{
  "dataset": "simulated fluorescence microscopy of cells",
  "crop_scale_min": 1,
  "encoder_arch": "squeezenet",
  "encoder_activation": "relu",
  "encoder_kernel_size": 3,
  "text_encoder_layers": 7,
  "residual_init": "scaled_by_depth",
  "muon_scale": "original",
  "grad_clip": 1.0
}
Rows from block 9 of the image encoder of a small contrastive image-text model, named by matrix and row number. Rows with one number belong to one channel. Each number is 500 + 25 x the weight over its row's rms, rounded and kept within 0 to 999. All counts start at 0. Numbers have three digits each.
After each channel's rows are labels from the 100 images, of 14848, where the channel reaches its highest value: "strongest on" is what is common among them; "peak on" is the class under the peak. Only what is clearly more common there than usual is listed. The data: simulated fluorescence microscopy of cells.
# sq0: squeeze pointwise conv (encoder.blocks.9.sq.0.weight, 320x640x1x1), inputs 321-427
# e10: expand pointwise conv (encoder.blocks.9.e1.0.weight, 640x320x1x1, transposed), outputs 321-427
# e30: expand 3x3 conv (encoder.blocks.9.e3.0.weight, 640x320x3x3, transposed, each kernel summed), outputs 321-427

sq0.59:501490499506506507499537506468453532499463483495518615476476532488490507468506530484525555472436530517485474527492524522488491529479488458528483540505469511518492481504508487521490497543487524507522492498477492405481508522507540468471502469487466479505479441488521513505475560498459533491522458535509490500465494481501506
e10.59:510469534486497510508488477517502533523455503508532515506532531514493518533496487498481483498474481497553519573500468490490475484486445529531518525513522485491455519516517523584494484534525496511496514481498509464510490478483489538470465558478501460480499504475512480450471512500514485521517478520478472498531512541561516
e30.59:499476502488498521487507497498502504531471486504477502502467522496491505508532494500500503519523560486506526558513524514509547494538500489489503503494496503512525493499538505504489485535483496541506498520534482486478475505503531551504498498500497516504439520501536480495525479522494510498469601520455492482517505527513518
strongest on: membrane rim; few cells; cells: one or two
peak on: cytoplasm

sq0.119:403540471444483512510481506515453505497468459494503589479511481513494491527548525519453524454485509513445544495516484502509512518499506469519489505554495503471479488481494494472516485472522502502436506462516525504443481500455473506475570501530532499522525581486467489550488515452502508516469493483540453506529526527477511
e10.119:481527506481505493472518532472508530459550495507467516504518492487493456465492518478528484504490517494518496503510453487508538478514479520476525534462486513446567523504492488515558510550519490508510499572480502490475447472515501509513533562497520454482504482528493520519514459505475492535532501540547527534512509521456513
e30.119:445536495457499513535505483447459488474506502499535514446507448524457489480502534454497471501515482499483492450464490503557466479482516447492507496496475468505511496471486508505517512477526514536507522509537518543483485479480533497504490495506513505535496508489505504482492507467524519487478493538501529492481476530441543
strongest on: fragmented nuclei; few cells; cells: one or two
peak on: cytoplasm

sq0.249:465506502495511544494571515459513529515504511478488562524459463517519534470481466512501521483518481490523485494455504510476482494467472510487530510489460539505544510520488480526448485460459441497499509526503498475545469496485511502497534511511450455475549494481498537503506528495423493450486501544501489494537500526497490
e10.249:512505501478505540472521493535547490506516488498518500498519460493499493472457495447492563506511502510501501530465516514466515489515503505514496530562502521524488492487563489498527482512486495502488503484523529494472466478471496525513500516535507502504483498466510563483484457508521511482504533499546478489508537427485520
e30.249:516494504502516517492532489502464499518505484503505482505473545492503526529554472511500485519486511493490510518532482509484453489494565504504497490505501493496509512471497483500479505519493488508514504505504515504518507507449519505487497492500493535523492518487505517473499451517518527490498423506473479491512496509482507
strongest on: bright spots; few cells; cells: one or two
peak on: cytoplasm

sq0.4:492451503481501505495609505500437526485494497521522494497522535499497495483489492479475486531490474488515478479526491479492465551509495514489498490559504506483527527517500496527481565511476504539503498519502501433459501518519531514489483509508484508488544527481479532505501500499535502593502492506517458489471496545499479
e10.4:496495509504494496523552512528544504460508493516488505496480506496492489506540519502503496501490501495525514515471559507494521499458549540540516471522467500498488486463588502509485493539486467476488511464498519499517490490515492520509510506540483486514501484534510500516497492471528448496523502497454493492508498426509529
e30.4:511507495504505501496523469509483485541480502483487492529477489510511508532542494522516498503489514499491491493515450456485469505482542507500507481492509491472512524475476470511481504507508495485519516507498513506516522490475486498485504495515490500499493525512491491467503480531513487495495392503457492524500490486491483
strongest on: bright spots; few cells; cells: one or two
peak on: cytoplasm

sq0.118:501505555531502509522467505482510498516530510507468477440542524483486592499524553518462560497446512447502443453554516510510475504522508531493468513483551517465542562502516457476483538456516506472480553486479488469533511486523509498501492455518514446536518520484501456471533484516467476477474444422531435492492474496522478
e10.118:475459500506480506477509480439452527472511519518505491470515522445500471476478523491492473470484499500532523453533522516529505487548492526500448525497498432484504537511496534518484485479504544540476524524490480493497519454495507503488498535524465498523555479523500486463513493491503498474471472533490480487470512545504458
e30.118:542493495479520491440484508510511529484563568537473508521476494482470509486506501536509534504489535509488514480484474516508521487514501522500489511461490475510502491528496462523507460541468503490548503531552481500451483516521507472543518542481515486475537492499483518509508517482469499453530548481526511493484491480540490
strongest on: fibres
peak on: cytoplasm

sq0.244:494512485541508534485553521479506428531539495514504515572478524503487543545483503510483511535549505524488486520492478568487532515502491455546445492511459512533489481475519525456465451551471462527464530467488495486492532514476492517481508515560540482526466491492516479477506504525501473487546520522531440543486500461558457
e10.244:509487478514509521494437520478504512509531498484466527504524510479490509453469513430520504528487492503478522491501468484517486503496518486483489487451509477483472560520502487499517506504482443521491482441498506509455510511499520506509496455461507528474485509446530465513538520528520470477536515482483499523502471532512494
e30.244:525487545524500515493488504503485487464541474490459509475512499515496523493495494502493514475519478458507511495522508486524507513512511502527515516499519525475548507512502464494504467508489518486496493512521468512465580511521476514464534492516490458524508512469472459505464497537474508529518526504522467503528512528526518
strongest on: cells: six to nine; bright spots
peak on: cytoplasm

sq0.251:490511496538522489511476551490479528442487505499514440525463511498497499514486473493536476485532460481514479455461494510533503483494529488489471504492508523501496522553524507489492508511499472485502463479511499540451475489540474530551502483504501509521522517453488475533498512497508497494495482479524513481491492499528527
e10.251:528507521487498500523479516510508517520473520493511484491462504413516488502483485480496518459489501494478480512499491480498519523483544492497460494512512501554406495534496515553484492453479451528510494451508521471483514487486499474535505488483435485513518494502545473521496516532466452505533494511527452497523501466475509
e30.251:518495499502498479476538467483527499521506485481560513493474501526495523535501472531509496481486460537485512506484475474482498496514366511457508512479534497522497504500503510506481480522500472505496506497499511504485485487474516502505474520511492526493483500503503537486471506514506521500477465499528473515512504487465461
strongest on: ring around the nucleus; few cells; cells: one or two
peak on: cytoplasm

sq0.163:477468526480458499490499512469485484509521459562506509483515532533473467508480449428488558540509502489473483462547488501503503545498493510463514486502524499471496442518498501546546469527470505501527526470447459471466523528439476509494499521511448487522460492519502535533515540524535467467495485478488510469477530506489510
e10.163:496526479475507471516520538523507494499501511502505472515529464515500481474503502507523523505533489506499529523539553481531524462561498477494556484503541492539464495467489469496546505523485566527526510498511512457497441508486501518503535503493546504531505498502501516550507500484486485515506503499539490474496515479514510
e30.163:524492498506507490474495488523506498560478502497561457479463506505491495522469436475486476489504508485527500461524450522490496520514506488493507468496426468532472486472513539512474473478452489503517519488464476511469508486514506543500455481524489503476463520521499483465500518491501480458507497535497526516509478481468525
strongest on: few cells; cells: one or two; vacuoles; ring around the nucleus
peak on: cytoplasm

sq0.94:506527466507522461518520520510529473484532538484482560496505483467501527538473519513488447502515527499487517492533507537529449499490534524518476548492534469509498460539508520510510517502486528486495489515518424486503540501506460527519530507463503490493514492471523510521479468520434505529527536484507539434475519522502482
e10.94:504491453502501490488506477534541508516518506518499499511472500475488516484463505497483518478483504508487536528518484519497514486490519493544508497512523477539551507487529577485554509503465492504520520482543456519501495492505483510503508529509475527475522494500471486506536505475521509496526472526508481552514501477467547
e30.94:555506509498511516509492445510465504517477532510502489496509529538486484517465491524448511511476503522448509436507495468504518470518473484531481479460484529488498515428485494500500518491521509469476516508548477476503475481514510472486479490543537531522549559525497547527502463488508488478490475596519502507520491535520492
strongest on: few cells; cells: one or two; bright spots; fragmented nuclei
peak on: cytoplasm

sq0.14:486470483502512517495512498452511514502478486486484513488497518523486511474504475547485502460472520518526510499525500514451517510522472508508500521497544497501517532509453478529511492485495487507524512503498518474479493494514484483468498493472508531488513516497494478531517543537495497478499497500518533529499472530509502
e10.14:500520428516503512531516552515487530417494499494497503511535480517488490470526488552503502491503499500589487523503516503478521518469480495480498486493486486486498476471472575506457495499518476496507503504524508492504515514485513491497517510496512489489497495512542450508508492485466543493528507544477517483512511520501524
e30.14:526479492500529495520480493490494496530503522481482519491472526497530467526498517495486480483506483501491479477524479487495482494472489506491500501468480494494511493504506378497493508495493514516484493516509492491499486492527488499505491490502475491534501496495512529510477512486505462517498504522510525508486525499502503
strongest on: yellow stain; few cells; cells: one or two
peak on: cytoplasm

sq0.41:506532489539514518523481516533511504527486511479508562496499487496538490489506477461493538529494486492509518505479498483494416509525491492541536498509514527483490503504501517559498529538515480488511471530520497515533498498483507553483503494484512496496520504506537474489484504507512506524502460512523494497526499510478493
e10.41:495502506496497510506490486494502502516495515523496488497453486479507506515495487555490483518496496491571502490503485492485507508519507486455486468513530481468531491549496539514535511489476490510508514484497536512514483475484493478490523503490521466485515499497529531476463535503549520491507496549514516467499495508493509
e30.41:512469505475511487514491482512484495501498508473484527470495528509525487503537521496523493483509479501489490494518485473502497497436508478498518495488526485445500511497530507504490498514482512517469472513499505490505483486496481488499489445509505491518509471514490542507454476522513452507508495521476545528462500487485508
strongest on: yellow stain; bright spots
peak on: cytoplasm

sq0.31:487525472523461531495556540567515503481562508534436553495531490503476625525540523467493510523468427482479508485521515483506526478514502487498532494556491507471475546514495483524515486489551507488501446516498505495444496501534490497497470506481504517491475470514507451514463498548499511500495524483512499476488507464545551
e10.31:506502559522497513508498507497510484502491475491503529491481509461501483472512490499508526522521482497552495544510503489492504509510549463564508524451522517488549496544508509492499474546520536492495453478489553492483525561514494469493536447527515455511528530485518540489533515558508522506507503528456517508542504502527527
e30.31:531494478506522526529505496480498537477535493538446524488516443508525499499479571495500540471482506518512494463481473486519486497519491479514517521482523490503524488509523496502530494464500499516461518497519507502569507490528476485502499510523520514516507499500499483526505510505498501502505493518472532501521469515529470
strongest on: few cells; cells: one or two; bright spots; green stain
peak on: cytoplasm

sq0.67:516509489514526448491477512496463502524481507534449596527487469498503456510468513527475531500523506535518516497508494521491492506497506524493491500500531491469495486531498455532474483527480490461527491471482482498487454487541514526489455461504486468505523497470499491470521514480497501506483511511504505495476447495513484
e10.67:478509509504499509519516476533433521496487503481515463451509502489500504505503509518488532502482486505499450468498500536486484518576483520467474487482512508474548510510476522520563488518481509493495505463515510535516491457516494503507496499481488481539512498567486445492503529510509436511494466501484461506503518560508491
e30.67:502488515510503486487503475474444550512436529489473505507498545511512503470513524502501481519535486486485530401496513467501530503494393494516486512513501506486510521464519525491505495486482505520492505509500520510496487511509518509503493498516503505506364499523511525493509477534493518490502535509453474507522508508498499
strongest on: fragmented nuclei; few cells; cells: one or two
peak on: cytoplasm

sq0.36:479491548479519500505516534514480456478457534502474477508514526506506493428510482540547440486502486520460505513490521527496551475488498503511445486515508512545493476529488518516510488447529520515461512517522510497526482490501535554499474498515514459479511506514524485530476535500476502526496460520435494496509495486484497
e10.36:516514507513496486469450476487444485460512483512530474511491513481500505499473486460516531534543528504489483537540501523503487467476480482494557473458482478508531508534515503532533493476499510477472529529521511479478514503497500511509443492477504520525535526463517497549502474521487539512516494521521526510520502511522504
e30.36:450476502526527478534516492496482515457500526515495510509496497515485516473524520498510516457472486527464489492464515541508487508492488498507500549465518571553504540503490476512473513491482517537445492538520527476496521474507507525498520477508521506499546505490520500441461491478491519517483474514505461505549498496457475
strongest on: cells: six to nine; fibres; bright spots
peak on: cytoplasm

sq0.9:537535541484534489468485516558511484491511488444480490424491499469508518468477539516533519466508519503496560465486481478484493549490491539552496454552473499495526533463533473492504489501508481541473491574472469519484529546434566454498509538514478498514466598553515452519524476516496510546518465496483465455477458476491483
e10.9:478557466512507489568534473484521484501488505516519495528533482506500502503539498518517537516504514493445470488497559497498488463594547511490497501522508498529530512498514424521499527426505509568489474498484541482512534492498498500496547479490503479501508485513511454525469509517530507505491572539485499498534461548521534
e30.9:490518512497532496511503509497497549487479541494486468518504501512502538530470470487455499458520481480508483478504503496511480512465507540515531507500487515509528541489507502522494484475521476473466509507469533506495474491508518505477519492485538432498488468500462511455482504508540488523507540512510512494510476519537504
strongest on: vacuoles; crowded; cells: ten or more
peak on: cytoplasm

sq0.211:499462447510466490477481503503516527499472530479501504497485506515470516481492530490542547509466479503500526492546488548466488470482468486494482488531511487476507522524515516469504495514496499512491542475525474518493472502501529529525468507519472491527501541498428500485496506529463482470539557505516503497495493517486486
e10.211:437491540513498521511480451480486530531498527527497506517503510481491543469542481489501517485497492492510541489487518464502487489527523482525497484516434517483491484515500536497496527494533481550478513551501524519486506525516504543531462458523446484473522495511519509556468496516502450491476496497509460494513499513491558
e30.211:509539505545502507486521494520491521535518524489489498491536496523512484502499484541498484495495452495508509486496509520522505516506385520485479489538494497488474536445518553499486471502515507488526523457516531511508519497494523521509479497534507493522532515515501511482498511506516514514576507501500512503505531492506460
strongest on: smooth cytoplasm; few cells; cells: one or two
peak on: cytoplasm

sq0.238:439529487544536440524470532459460525483484509510538484420522564502496498488500476533494453431453436478470510563481505535512477477469529494553498477531498530467518472577505450533513473518492444529459511505500529453501508504463512479514528461471525496513478491477520497486544523498476534476443487522487501493462483477534510
e10.238:495544500530504485509484473517476471510495518513523488455519486525512473471504507476505507480486486501526497469498538497498496467515523499505483483472510462520507440507537516496568512489501505519497494501489542508515515491504523535454517486553482536514509485506452455530518481468501474479521532494499476480493464462459487
e30.238:506466502514494453455486488512500503549471495430507512496470523480492508479519471496487471489444516516527471512512485520469483500521489509502493488411463502508490463478495451510484478491519505528508489489503480509479511518492494489503458473482514481541475477490503541465450490503440514472534513529513507563541489491523494
strongest on: crowded; cells: ten or more; green stain; membrane rim
peak on: cytoplasm

sq0.242:521533488521502516504506493530482482487518497512484506537516495506452559506477491487537510494496545516489517470458481481516478521470519486490496502467575515461481449530493478545501459500504470503482529496479529479467478441519484489493530505518491514501492492539493475476488520448489500468497497455498470471488519506512515
e10.242:526490525496503535519489490492492482508465485492508499486529465519505514535458497503507466498515457503545490544506514492498493518507496491421496498500537532520497523519473536543539491456473500508522512484530531542485531461513498521509526500476490533503477472468523514525500471480480491506494475499528511534507485550539487
e30.242:517471487499494504480481479501499508514500490518555520503484517498505503516452485509511500496510482503490477450489479518450517508507408527497502508513497462533507480509496510527489517506487477504503507489493498494470477491467516527498472467472493477514483486516525504490480504550510486506502501484544508509510482509484521
strongest on: few cells; cells: one or two; ring around the nucleus
peak on: cytoplasm

sq0.311:463500495554487527531519513503481525516495462559473484459524473456526511493570474494479504493508476524501492501506507519479530549449494498494550459482495472496470486496522469491491504505527458462509476476472446451445533510484523481458514509500529487514522447513505496518515476541470527496458525495543533543494493507532523
e10.311:495485487501500480480537545476464524488487509514482488499505473548515517473483477542503520512494473502497498488516512498487533507505571488454508515511490524461533499525519501486517502448474467496489498505519509492504493502510468494459526469486537507483502538487546495495473551558496459541528462530493529511472515516452534
e30.311:504485496498502486478477460515433487552501492503561487495475519498526471495500495498506532488510525465471494400501475491494527476477425483482480528452468509505482490470506497504512512506462490530539520508446521513509527483471491543483501466467514455485478496494487488451486486521493491495504511495511485505491520503498477
strongest on: few cells; cells: one or two; vacuoles
peak on: cytoplasm

sq0.43:495482533500490463504462536492479521498530489511471479481499496471513492525498537515505533522434521490483499501513550540495445505465471513509508469531573478502461469514503481492491384519516470540484496478485449550538509493500517475478493502467474479501474501462493497499514516487537486516497507531554482533524519464474491
e10.43:467504488491491496484500526469469540527528472508506509516505525535504502510541527502499515492530506500464501449483498491513501495481529496496516431545505519506450504471500399476497529533513551469515519500450522497498520519500496471524497532512521512484506494539512522530523533473510519508498511496503534497521496439471500
e30.43:477503513531518529526514500486541506522462510483501506488478509508516488492492474480504501500481394504497492583507528488505477490511487513509511526547505531515512507494492503509461470495495502480489521529490466519509468522479516532518496497512509505485468529504470540494494469528491511534495381538487510512508532473496464
strongest on: smooth cytoplasm; few cells; cells: one or two
peak on: cytoplasm

sq0.10:514543524526508545472505520463525482528491477541474495547505489511494480489451513549520548474534527518501571528470557524499493529485464521481467513510533496573505483491486519547492524543511488499517537514518478515482533480533486499538448498527536470541474503477471505434558492472523434524519526512504486485450486507499485
e10.10:526456530562504515465498509489466504534497522473515510555509539508494507498544498491517513514497520495479525528495509501514530498491511527541445533512503541498552512517491484554452483437534493462504450507492548513496427493482537494505525473522488484482498511475492473510535517490504512488493551536509513519500472511491501
e30.10:541505512512477512483499501476551542506439498465493516481499522480514491516532500526500468496493481503523544557509498497505507481486474496479498495545502469498476518502527535505493513505509496474499497502561470520507550482480483513500546487504483465497559501507492499488508506475525470473477489544539485549482486459513511
strongest on: smooth cytoplasm; few cells; cells: one or two
peak on: cytoplasm

sq0.125:536494518503479487483511491494483471503446499462487514560497504476507535482467500540524489498466517456508517505500486495563460527535494533488489512523469502534478513462503519488488534483496509480517514481520536507529473513583520453521491474483542473520464504503534519476510519483458536459463505510540481488548534479508505
e10.125:506515503507496490496516473496557508484492496504555456432491523456513464476509499495522464505484480490474494483500565468464530517503470500444534486490552505508453481464489447500482488524554500506480489534474535509485498499493501542484465504504486475531490473528512496477507482482456490485529520538534478484514513557514481
e30.125:508477513508488487516508495470483488538459489487528501490501542481542478465478527486489485527491553528489519478482488509522490500476595525521502530513507506455490508470488503503496494497496517494492516484476511475517497503476510532533511464491514519517480512532503536484500482523526474486481383488412477518487509510492495
strongest on: fibres; few cells; cells: one or two
peak on: cytoplasm

sq0.155:494512574495466459501532437489488498440493514457523484504512504538470491473496480497509459514503463563494484469566522487495539501474513492432450506537529546550437517537454504454514505483493503469477453486485454510464528524510498491537522496527531506530521530513526499505544519501494486531441497498467437481484539516536496
e10.155:505479463476505449492497517512539519547552516499503459504473487537512523493488507527518549542460488503474479489512488488511497467480541514532496529494487506528491502493551509499481489458504520464482501538460438527501504525509534454496496498479472456482494501553467596529490504469471491494439486450505500501497530534480541
e30.155:537520481490500533470491506446488485476484528492514497506453466474530489472487524494511505495518505583501520492448510527495489521516487499531467536494528498501521482511497465510510461467475498514447496515476477466496501466509471497485525480513504518466502482449480487494453512520481507506514495471518503468501552500502471
strongest on: yellow stain; crowded; cells: ten or more; fibres
peak on: cytoplasm

sq0.199:471518478520483504520535491496542484482464502494493449546509553490517539484472469521502504519495527502502475495530492523464485480426496548472462491474486523483509562519541510557470469488456541485491516499537513497519494480484489485502498526546555501484508482528493505493483506503536502390466508491505470492555467502516546
e10.199:486520527472502491467483481484473478503472499489525466523501476536498486460511532484526499452500506509510546532479461564527517516512483504483516510535471495516482506519542467464495498482502507503455466487494512469494497529499492549487508494546471537573493532506496539518520514502455558503470473507508482490506498467541517
e30.199:511535485545505484522500511503499488450500502513467481492487540513472490479521527453488541520492494470468523476485503503490495512496515505532533502502522534519514519564498492527504536490473491510511509519541459474473523473504503512541531520499502491536515509509506431477474486522491529503489516503481467511531516480498538
strongest on: crowded; cells: ten or more; vacuoles
peak on: cytoplasm

sq0.264:499509488480484486515483478542475457479518480488475489483489508504541485534504487448500516459496503543471542540500530489475510488455538524486518495473441432432485484527471437521482539485539494532525506489540519526517474516542448470525460461464537463573503512525505488492450531443530509462416464510501491482483502526563595
e10.264:470486476509504459532526540490503453494489548507480443542541513521491519467531508503497475503505491502493504512489480481509494495475519504515542541510501447553508504477501445507521491500542464528500470482529510473475471515514501508497490467505531489545519498508518456477505511499477523513523518473454520473498565511519505
e30.264:508471479484511498470494464470530507568440490476501460497459527512517464512487466473483438472486503473505505529509478485472479506497473507478476484466472519494482500467505508508475498489454493469475511491485499497485501461471503503468491463487449500502505528533481492486469505463492491454460480517540468490504512467498522
strongest on: yellow stain; crowded; cells: ten or more
peak on: cytoplasm

sq0.76:486515481468505475512495482492509515461508487527499596502481506483509497480484486521487505485476487504492504532502464459510509503493503492492536494500530479487462486490517524466503482450470543484469519484487500545487499474570517520505478452496494512462512519446504469489472509491504485466473505486507467459501489513527469
e10.76:525534512488506508473505534479456493521488494465520501502445493512487482493500485512509496467479484496493489515509527490487533509468519501475523522536523495495454499476472576471484519526546511461540535501523508516455469486503497526492550517485472511535463473522469477468511488470480445509482581488516514512501483501490477
e30.76:522492496486512477473521489494480524529480514508494501487459528507481507484498520491512501499547489499498537434521470478480538497509347498489496517528496496522550524491491499494474508501454497510480501509542516502508462477493531521493494496515494499497404513490534523481481481509499504490469533504488507501498510496473478
strongest on: membrane rim; few cells; cells: one or two
peak on: cytoplasm

sq0.261:512515508486486498519503515494465490459544484542514480533459531520461476519501498508498508502490524516523490485554480525493535482512488518522390439519467479510480523466504420536482509511483507534483477501502467530465493486551488546519494549491469450489507446464478481510510499551488469487503543499484523493520501488485500
e10.261:479484486480491466558462498503516504546460493514503506509525477515498502491554484483503491481501480498494490462487491487494483496482470499542456509482492514516529532512518541509430525490493473494470493475502507467467510494546480541545510456511464484507520477484503546488486474484523485469467507514464480511489500492501452
e30.261:454497511483494516509481503516479506485512551560474532450514484522536485531500508502535515488523501486496534512462522501505480495500490508469491489488539533514518538491510475488490437518521488462488475521519510451480518521487490521499486511501456505473497477465442502440492467517481475519509522494492513514490578485549480
strongest on: fibres; cells: three to five
peak on: cytoplasm

sq0.192:487547516517515475462518494504515500487522476524551396508453536440489494506494533512424509488515536532534472491538508479495534479526549461476542514540530465507477507543516453512505565528521493512548457479515505494494507526498490497518505492498511487470525522460513479501518502504567492526488470501484532498465457485515492
e10.192:511493457471498483488520495481460500499494512503489526529510473461489499487488508550529492495503488500508489517500499508487540517486553492465523522525497494518509538502455530444509523514476510462475490483539514503496507462521504473519507501472508494489480489476569581540538504495490523507521494476489471515497513501486481
e30.192:471476496509504501477510487463528532496473494485508507521492511512471528496456481517493487499469459474527482579484480464499470502516629518492499518506496515558473531498481495515482507528503472501529550517530518508495485487474535546523481520514482508484475510526523545481490511510472538493476511515492505496513508490494512
strongest on: fibres; green stain
peak on: cytoplasm

sq0.245:505512508449574497499538464480508475443534472496527527485487499468496496500462481467544504478533528484471505484552487548543500495471561462525466496527454471492471429510487485528524507494509486522520471501506480494473555510493510462472536519480508499461504496531476522511506507514498481454504542527525520490460548500531504
e10.245:467553537482505547508492514537521540519505494483482498511490446468488516500455498479494508539518498502494482516496547533526502504545490488501483496507468524482508499463478482487492482502546500495508514530493523469510485478502481467505518529483511480488515513554468515500521499460491502517514474509536499516514496565461504
e30.245:479488511517498525509518503500429532524474479465458512444522492491508499471524499470518531516487500493513523416515479464478527502486471500532525514495482490524500522499498492471521477454511510464495491510501462478499474508501475546472485480494494502491414482476480497490471517487483526514505533491471502469549481483484527
strongest on: fragmented nuclei; crowded; cells: ten or more
peak on: cytoplasm

sq0.256:504488534515442489501512512499494477550423438485505542512499467470466466497476479517534490518527509465434479534489504529506498574487526492509492512499556522514441488500526505511496561574542491543512521489527565492502543508426467539528517481499475541501514531531514542521527484524511558581531557485512491501482497537534508
e10.256:519533517512496496484438538450541499527469480496469497512527549518510500522502490501513493517505500498500514492517494501480527477535481511522484524469465545533509518470554474527534513505493511520503442454501462524508573532543492504513515537475506500506511512518496483523487491485530536469476479486508501495523499512491461
e30.256:503509493495476481507501513457500511466505494505504532512526483457464504479529483483507512508502509495501494476469517499518527478498515510491502528523496476518510486512473560487502535494545522519484501499535478514496495468552506469457478497523477505532515512478477512507549496494515507522517477521521548487448496507469514
strongest on: few cells; cells: one or two; vacuoles; green stain
peak on: cytoplasm

sq0.148:479500518500536465482510463478514534481506487528456540488485460503492466476490499494540499509473498496488516520499488488452454497475485493542518536508500514517490508533496482500454438526439481517497487486490496533504488499527481461503524509506554508543447523443534496471448482508587484461516502534533494524504516485467503
e10.148:521506505509490489497524530508486474485472509493513484479469445486507520495486474523487484490476507502481504518480481500510481481448509514439510493482524499520570493508485417475466485529502504532478522483510480467495486487502494557518547505478542510498473472497491470522481520547480570494502505507494520479492492409500477
e30.148:504495517500494502491530497453510514552467514496488513489493512490499504507428511511494487486494386496503495479518468493464469492498515510514480505528489504505495521487492520518462478494483499503496516524500500500487490503484506510462499484499532509523375522526484524500484502544484516498503373523485511496522494479514492
strongest on: fragmented nuclei; few cells; cells: one or two
peak on: cytoplasm

sq0.165:491486482563518518477491504496492513474587544442501482476521519517486556501474492536548448506459526513467518496536514571518481470483532451479509512497508503488485497482528481503464518505488512532493519517495502499483536548476523497523452549496497511502496514480530510492493465443517484466499480481519468530492523482540493
e10.165:484471484536502498466435500502515506488480518496484516500467550509485524492515487485504525503505479508512517547483511514517535530557505484534473462491478430501466491474513507473512496440517512480490543509514500512477501513538510470506527558515499492554505474534516487502543472471496526505483467481468529510541495470515501
e30.165:511478527491486488530530525492495453475480486497461510460486471549503514510467474468465475512496517491533473501440476512491510542503522512529543514481512539542520520518527494517460460519466520469512470516505499477453494499478501470498522460475519465514460472501485516503484492519478468499559501448529491494523523504575505
strongest on: cells: six to nine; vacuoles
peak on: cytoplasm

sq0.257:539538496534484526512507472474515486521534463498502505460481515474427535516516507539499514500484459465512473484462429477501494513516512511494486549505476477485486508553477529502437508575534534489495459464512498540471576475491534537518475467546428455475494473515485545465498488528474528506497500476513529477510478526470507
e10.257:509480477519505464489492532516495513471524482514490549445502525521503480554526515510504491434503514509471495503522492500470527449497519496473454514501493546467496510540509527517480488514462488509489498529505514460496503518496489467504452518473507474525536514489515581527479464532508525513480471517494458485521481517470524
e30.257:516491506504495496521504486490515517506546517546494543546516477490526501484503519481519526504464522483474526479498477537536523506500529490461495502515530499487508516517511514474513503519497501552501506491501509514545503511482512519502461549511516502498541505515482484503527534484497496513500490489465498473491473513529457
strongest on: few cells; cells: one or two; vacuoles
peak on: cytoplasm